From a checkpoint of a small model that predicts nearness at each pixel: 64-pixel images, arch unet.
Rows from block 5 of a small model that predicts nearness at each pixel, named by matrix and row number. Rows with one number belong to one channel. Each number is 128 + 24 x the weight over its row's rms, rounded and kept within 0 to 255. All counts start at 0. Numbers have three digits each.
After each channel's rows are labels from the 100 images, of 14976, where the channel reaches its highest value: "top examples" is what is common among them; "place" is the part of the image that holds the peak. Only what is clearly more common there than usual is listed. The data: rendered roads seen from a driver's seat, with toy cars, trees and houses.
# convs0: first 3x3 conv (model.mid.1.convs.0.weight, 128x128x3x3, each kernel summed), inputs 0-127
# convs1: second 3x3 conv (model.mid.1.convs.1.weight, 128x128x3x3, transposed, each kernel summed), outputs 0-127

convs0.109:093122082118111145120169130138118111096116127139130142144113150140165151090134117115138138167170131085105141127103138124109122166130126150141132131121138116119110107049145109151128130129132107137101145158136137156151146123095101119169083136118134175068168130109137123145136086125134130142118148171112107076124133143075111140134131135152138126122171160118142111160110144097113098145056
convs1.109:158147110125127157138146109123087160143100142112150124097105078099120157142103149124130113147089112106148127135139106185124125167096131111090170154109150132118166143133177150129100140111150091158139142142141113087149170200142114147147141114118122173124132131164138123141116128140139131153133149138152122161143137092078125142148130121145165144148112116166168164130157154144141089159153
top examples: bends left
place: centre

convs0.83:110126115163161100145064078124087134088135140126117115110190128072130109145119124150142145138111087108127110072115172127120137112103099141111145126126141120099159145157097078073145087139109142150092107077137150138125089120116124156139129137088109093108097114155115143100105096132122131105145144138143149121127157121108129112106130103113124120095118097085129125096137134118135149109126
convs1.83:123140144121131167130156089105111150167108144133162155099081100096093139114111182133163110120131134153127162146173124151141125180090123144137158119115151127115146138147152115115093133120118128156135165169134125137156191166160103144133141133134126167158120132107181159166121134191133127132096163152121124151111125117116146158148124088137153122140089143146145157123117138117166110134147
top examples: truck
place: middle right; middle left

convs0.10:145117151091085124150183111128144116128162117053102091156117125167161145149071107149132130115142109125126135133116142122122144108125128144122124113075119093116099166142114108121113093130155149075112093127121173114134117174120112120138140107115141125133131106115111126181122163139112127129132102107124193099129118132152182109140119146161122152135097106155145120113125097140116140096175
convs1.10:127136126152127128142125152111126110159190123159108167121136109139110135116118151149132189115141192159114112133133152090137099122116090144163132113138118121104172124134172163135146179113161133134098118103155121116150146109138139185119124155138124125132152168100163159128144134154133162137100173176125127106123113175155163126143132104144157127124117151136107128139141139083152139087083
top examples: vehicles: zero
place: bottom right

convs0.7:155129149114075128098144133131152126137167142118097142141120149148133160110108121095089123100170127132143141139172107126146115124118136078123114110141113100149123121192101076137116100132135116112118142131143138144135122101134127106105142069099100106115131102126142084141131179113096120149138108160122131127148124094151201115127081128127145127138131081099130123148126074146079168144150
convs1.7:148128139178116123119134161121138133129194125148103154145148141137123137118138140141141191144141195156128136121133164089135102116092103111195140104144115118113153136177157136150152197125193142126114096136153138141133129118139156154129118160123144156116149146104149130123132117142137142147112152157109125118130113203164143128136151120153140135155122153121116137161146143108155111107109
top examples: bends left
place: bottom right

convs0.107:133145152118100096151137121125095179140139158151137139105135109149094121126094117080126123106119109112123150092187128123105085131120184134131129115093124137105126099202117151175131154131117118094117123148121165158096139151141121110175144100093118104123145073133128133152151124102099137116154144080168161094143137142112140109138147146118102126156128146135134124112156086138090112124157
convs1.107:141113126141133108133106125126152122097171162156132144114137123122093144127157172176143179139174159183117134081172155103132109142081100142166115102129143135110133113128104133100185154135112149123095145136132130149163150113126143162150138186113151111156146167091170177131133115149136137147117160117101105116120150167161135133133141146143131134116148116131118129129113127088163136086115
top examples: bends left
place: bottom left

convs0.124:151135135118139111133104147131136087101099167157123111144157129126088156130092140150056102136116125106126115120124127128153128106150177131072137146127109112139151125155087121123151122120077110099095128050133140125171103139140113124113134094117106086075135126129150149126150148098125152141097133146134149133158097103136130147120129105092132086082143074127119116099120105131136127083122
convs1.124:135144104166097118087147123107121174111135095113112107149121118134148126136160131105166120112138139118100138144101160129085137129163117107169137109158170137142095143117169135162122113123162126108169117184146137130094127165129149086145084118160155183117121114121101099163100118136153112101140084102140134145078126124137119161118131118164129152143104159132130126146143128156101129196143
top examples: truck
place: centre; middle right

convs0.20:119085139130125131154138152141105132142172119137133162106136119077150098113122143164137123159144086104130120089075125093154143112141122147117126113095150109099116106122135094083146199123126120124106162122137093124141100120119131153122135118088146134139093142103107137093151131170127141140136159129122119076123152139108110142113129128160130111138191132130157146129124122144133057073081
convs1.20:144136118123140146141119069134106127138078126139142133109088143095069136149122178149132110113094101119125113134147135177139142164099138139125160121098131132134160118148175131122069140094094091164122142136140110126150187171159105138137135138155133145132147142143155132125099131135133156134078161155170146155111122116121171143136154083158132122127097112111140119127129160085153144120161
top examples: bends left
place: bottom right

convs0.2:137113094128094094120098141169129084097138162175134168130106142118161113164122109072129137147176110094132169104155098130111152162095168159116126168143150120129132115098130127144156104121161155105116113140143139135107115131112095134103130129072105114104128127130143105136143122115134133154124117134101168073127094144129136098144184138105137108141152119174148139175159123156098126127132
convs1.2:145109123123138131124110119107093152140123133162116160091106099112097124081130152181119158126128187142107088085126123147129104147102102121133171120109144137123162123177195133121090194112124113150122132129119115143136130164106147136136149128123139189130150103113124143129109130123117131105108140183131122146133127151103166142131145127158107131143092146137123123118192152092121096097162
top examples: bends right; vehicles: zero
place: bottom right

convs0.117:141121126132137123124106140121120095127098149138122126138182122119098157129109144136067133136096110123120111137107141153157123105156186144078136134113117115129153138162101104112159123130070097103086149065132130138151115134144122123117127091137108086091138129145137135125150157095122180147105127151146146133147096106145133149105106105091127080091151062115127108106117109133140125070125
convs1.117:138149104168089113086137116110119170105137099126113110146120119137143125131166135102169120119147140124105136139093169135092125132162114106179130106157165143149091145105163139162122114120164123110169118187149146132095131160119146085147088120161164179114118121111098098162098118130161106100138086095129133144081116129137119162119133117150128145133104154127121128145129125147103125185140
top examples: truck
place: centre; middle left

convs0.81:121142111112108093128114146114146187078119112144099126155098077110142128157102132095104117139170114084134140119109139083126086132079081128132128129146154129154118155078103137175113101123087112118120119129114151163110128124129112123137121163114124125095139110119179134093107063142173117139105137143121114078114125145078137150119144079117121143149139138109102147125116121137164133121124
convs1.81:180135139117144159143071128120073143143103137118099154112105049078117146131106166133121060148079130138141095117168100160146132152124152130157144144116116131139167162103184151117115164122163107149121152127129117127143160150150114128119142097157116101117129133167147127134139134147147168153116149130147122147134125133111182125136124116172153132141129110152134143114134135134151099144130
top examples: bends right
place: bottom centre

convs0.86:153124124120130115140094156118143093109093146172115124133168119130084150132110127144058154150125147100134127140113123140133098107165222148087150140141115126115139122169109085131149143137101127094114107091102136132131117126130125123121124095127095087073135115160136140113141131105132185156129140132142159122161102126136129152124099133099117092077120081139130120115114100128129143091117
convs1.86:140159097164081113086145118106121170100133095129109109141117125133140138150165143098164132121141131110095136133107165134084121138150119110168149100150165133143099136114166129165119130117172115118166119180145132144097135161121154096144085122158153184103126112122108104159098118128160121119137086095136122148089118134142136160099134115172125148152107135123128124148136136140108129202151
top examples: truck
place: middle left; middle right

convs0.39:130112104121130093150154145137138099111145151152101084131128129127157089144128121141127143106136129128122130177103122101124115134067121133159073136130114094118110125173075110136130140140124173112097112082124142100168101095095080148120168089103062117150080137117132154117181157157109143117127128102084122128121168135131114102160142155108116138121148139140153137135148107130121101133133
convs1.39:147145119154118136119142061110105137122101128129156114107086099094103134167133176150158107118095124157110113120123150156128127153131109108141123091070168132119148112135142136127083105111117101143131141140142095147121166199161125121160128156137157176141157101096135132128104113125138134120096147160197144165105118112105158155137132093154125160145137122114131117133162138102134105110141
top examples: bends left
place: bottom left; bottom centre

convs0.112:111128170126118183128115138113129120146188121155151077120151113137147106147128116116107129087141128088167175115142126067175093122148120089096107149135118070096158118160128138127144137140131145144131163142129084083151134121178123135107158117125096142104100149145159151134129146136087132127106128130107098151148141094116146111107122171155153089126134133125119152118138103155153146132152
convs1.112:136144105149101118097082089103129151102101109123119140141074130132052154128159156133157136141115119154095112134119145134102114144107111111154134079116139139111132109121159143143112125117088108129136131173129118154117187159129144108145108156166149149123154143118139113134093112105152147115060126133157138130083095157106157146107143081144101147136111113100115098145138142079120102133148
top examples: bends right
place: bottom right

convs0.70:125125083121107116137131122134130129103130118106118100133135107129141134131141137172127154157151148133123128125079153115118130139112102094175162110138177167081111134089127119102138195118146118116153086118156072110140151107129132151150075152114179157120135140101137124083084146132152115134147123144131113099115118125088136140117149145153127167114104170142135118177148138135160086120076
convs1.70:141136126111116137126155103125130114132095134126165115103100123116113135165110132093124078115103101096139140146146118179145129173122159147122106107117101087124162125153106093121116104132114112157130168135106118133143142162162083128101132065123077122109116100126142132126145133143127119181102121139132103164141120126062129101118062102151155099122103103116144144110073120123161158136148
top examples: bends left
place: bottom centre

convs0.85:109109116152161137129115134132164108156148146143145129155163130166149136157125147142115144090132151116146145125128120073143135095132101112140098154135118122135123135181070076153164099112134177104113099129128131101132093079132168130142170125100107131134124092129164119119129167139082125120129152138093182102171156135137163095139084128113145109124132145135120132108101092147135127102174
convs1.85:091147127143100121098145152115137131134175105101127111132120106127164131136164123099156143135102153151139158133099140083130118117139076085151134122108117168094146128096169178157118181106176108108164129142147115150092109151153148134138115142150165143107144127109094101125141077128136151095131139141109130131122115147152135112102148135192133144152156120125124126146150160161108098141069
top examples: solid white line
place: bottom centre

convs0.113:098117123143149160091136138161153103131150118142137093156116150139147096182109120115103154127094094147136162118109082129130121107118106119119139147113128122139114154126102107155148046105142166110102135104167139151123139079139128106069110123114125114135126097153112112169116160145107165113128115119142126091179132126177147169136084122157131145163106106130124148115128095156098128138149
convs1.113:153131157154127131130070174124139105129175135142096165143133078135117138101124119129126139151132210191139130124141126103141100129111092120198113122147104106128139108151155155123151176145161148121120118110134143134152122122136148146105131134155128117104124162119150133109164132157149159138102149164110116126140118201152137107139124120151146148154152141149098143137125141127179134115091
top examples: bends right
place: bottom right

convs0.118:092125102164166100137048122115090111099145141132142135075149122067123092157116141151143132128137094085121107059123166101135137117106113157123143103122152117101156160150116095077135112136110141136103085085139144132118104109141112157142114153085106099103099122138104150103117084138130104127133146147108156117129136146117121103132149116124122118117119132121123109106144144122137147077139
convs1.118:115137133121124156128181098095118139178119125135146166089111097118114108124128172140147146109173133166107159126130132157124123150153124136107209128122183137091131131142144100121070147126131124139136157159127110125127154154132116147142137134124170161172120103107134144178093104173108130104124149126134145164099153113123170153161137106130135120122099166150155168121159136112117107128134
top examples: truck
place: bottom left

convs0.6:153173096116104142103178119115108167110124092103128159148094118112132173147159114126159150120092146104109136135103185153120120135086109127138116128122121070136162173150127143154099165113126123147151131154122136185095143168136122135107104120157114163117152114154099099107052144143152129140118161123135146140102136125148155130111105112166129163117141135086115112118123137120143100116126
convs1.6:140148145088164094163088108154095112177099149177119158104135106111128113160109161153095135149157121150140085085150103161152154125116149144105107148130090141147114146143094108124086124147154145119114146109094124127118126105077130130133165167112135108140108143146109134092118157122115127144129126148107123138150163114125169121139133128127140083077141099146152150089120110107105110100182
top examples: bends left
place: bottom centre

convs0.14:101137149120132139164144131152128134091129142153133127113148095073170105149095141144078154099120090128146143141115112099127141154089143095112111121158128140093121100149104129156101151120154147134139120109147139149131104122111094158128134107053121100156099096116155177066078121150117129128169163106096107093127127126140143124116136139157115103143088129131153146107117136147146153150086
convs1.14:144140120123119141118111060101125132136065124108146107122070135109079147144139149125151082128064123123104130155151132168123150150121162130143118103098139122123144124144124135128097120129084113146131137136133102146144189171194110116128126106163116154122145113133163125155137124126141159130063130149181148150112099140082134140119110080152132140140111127120118111131116143112150130141151
top examples: bends right
place: bottom right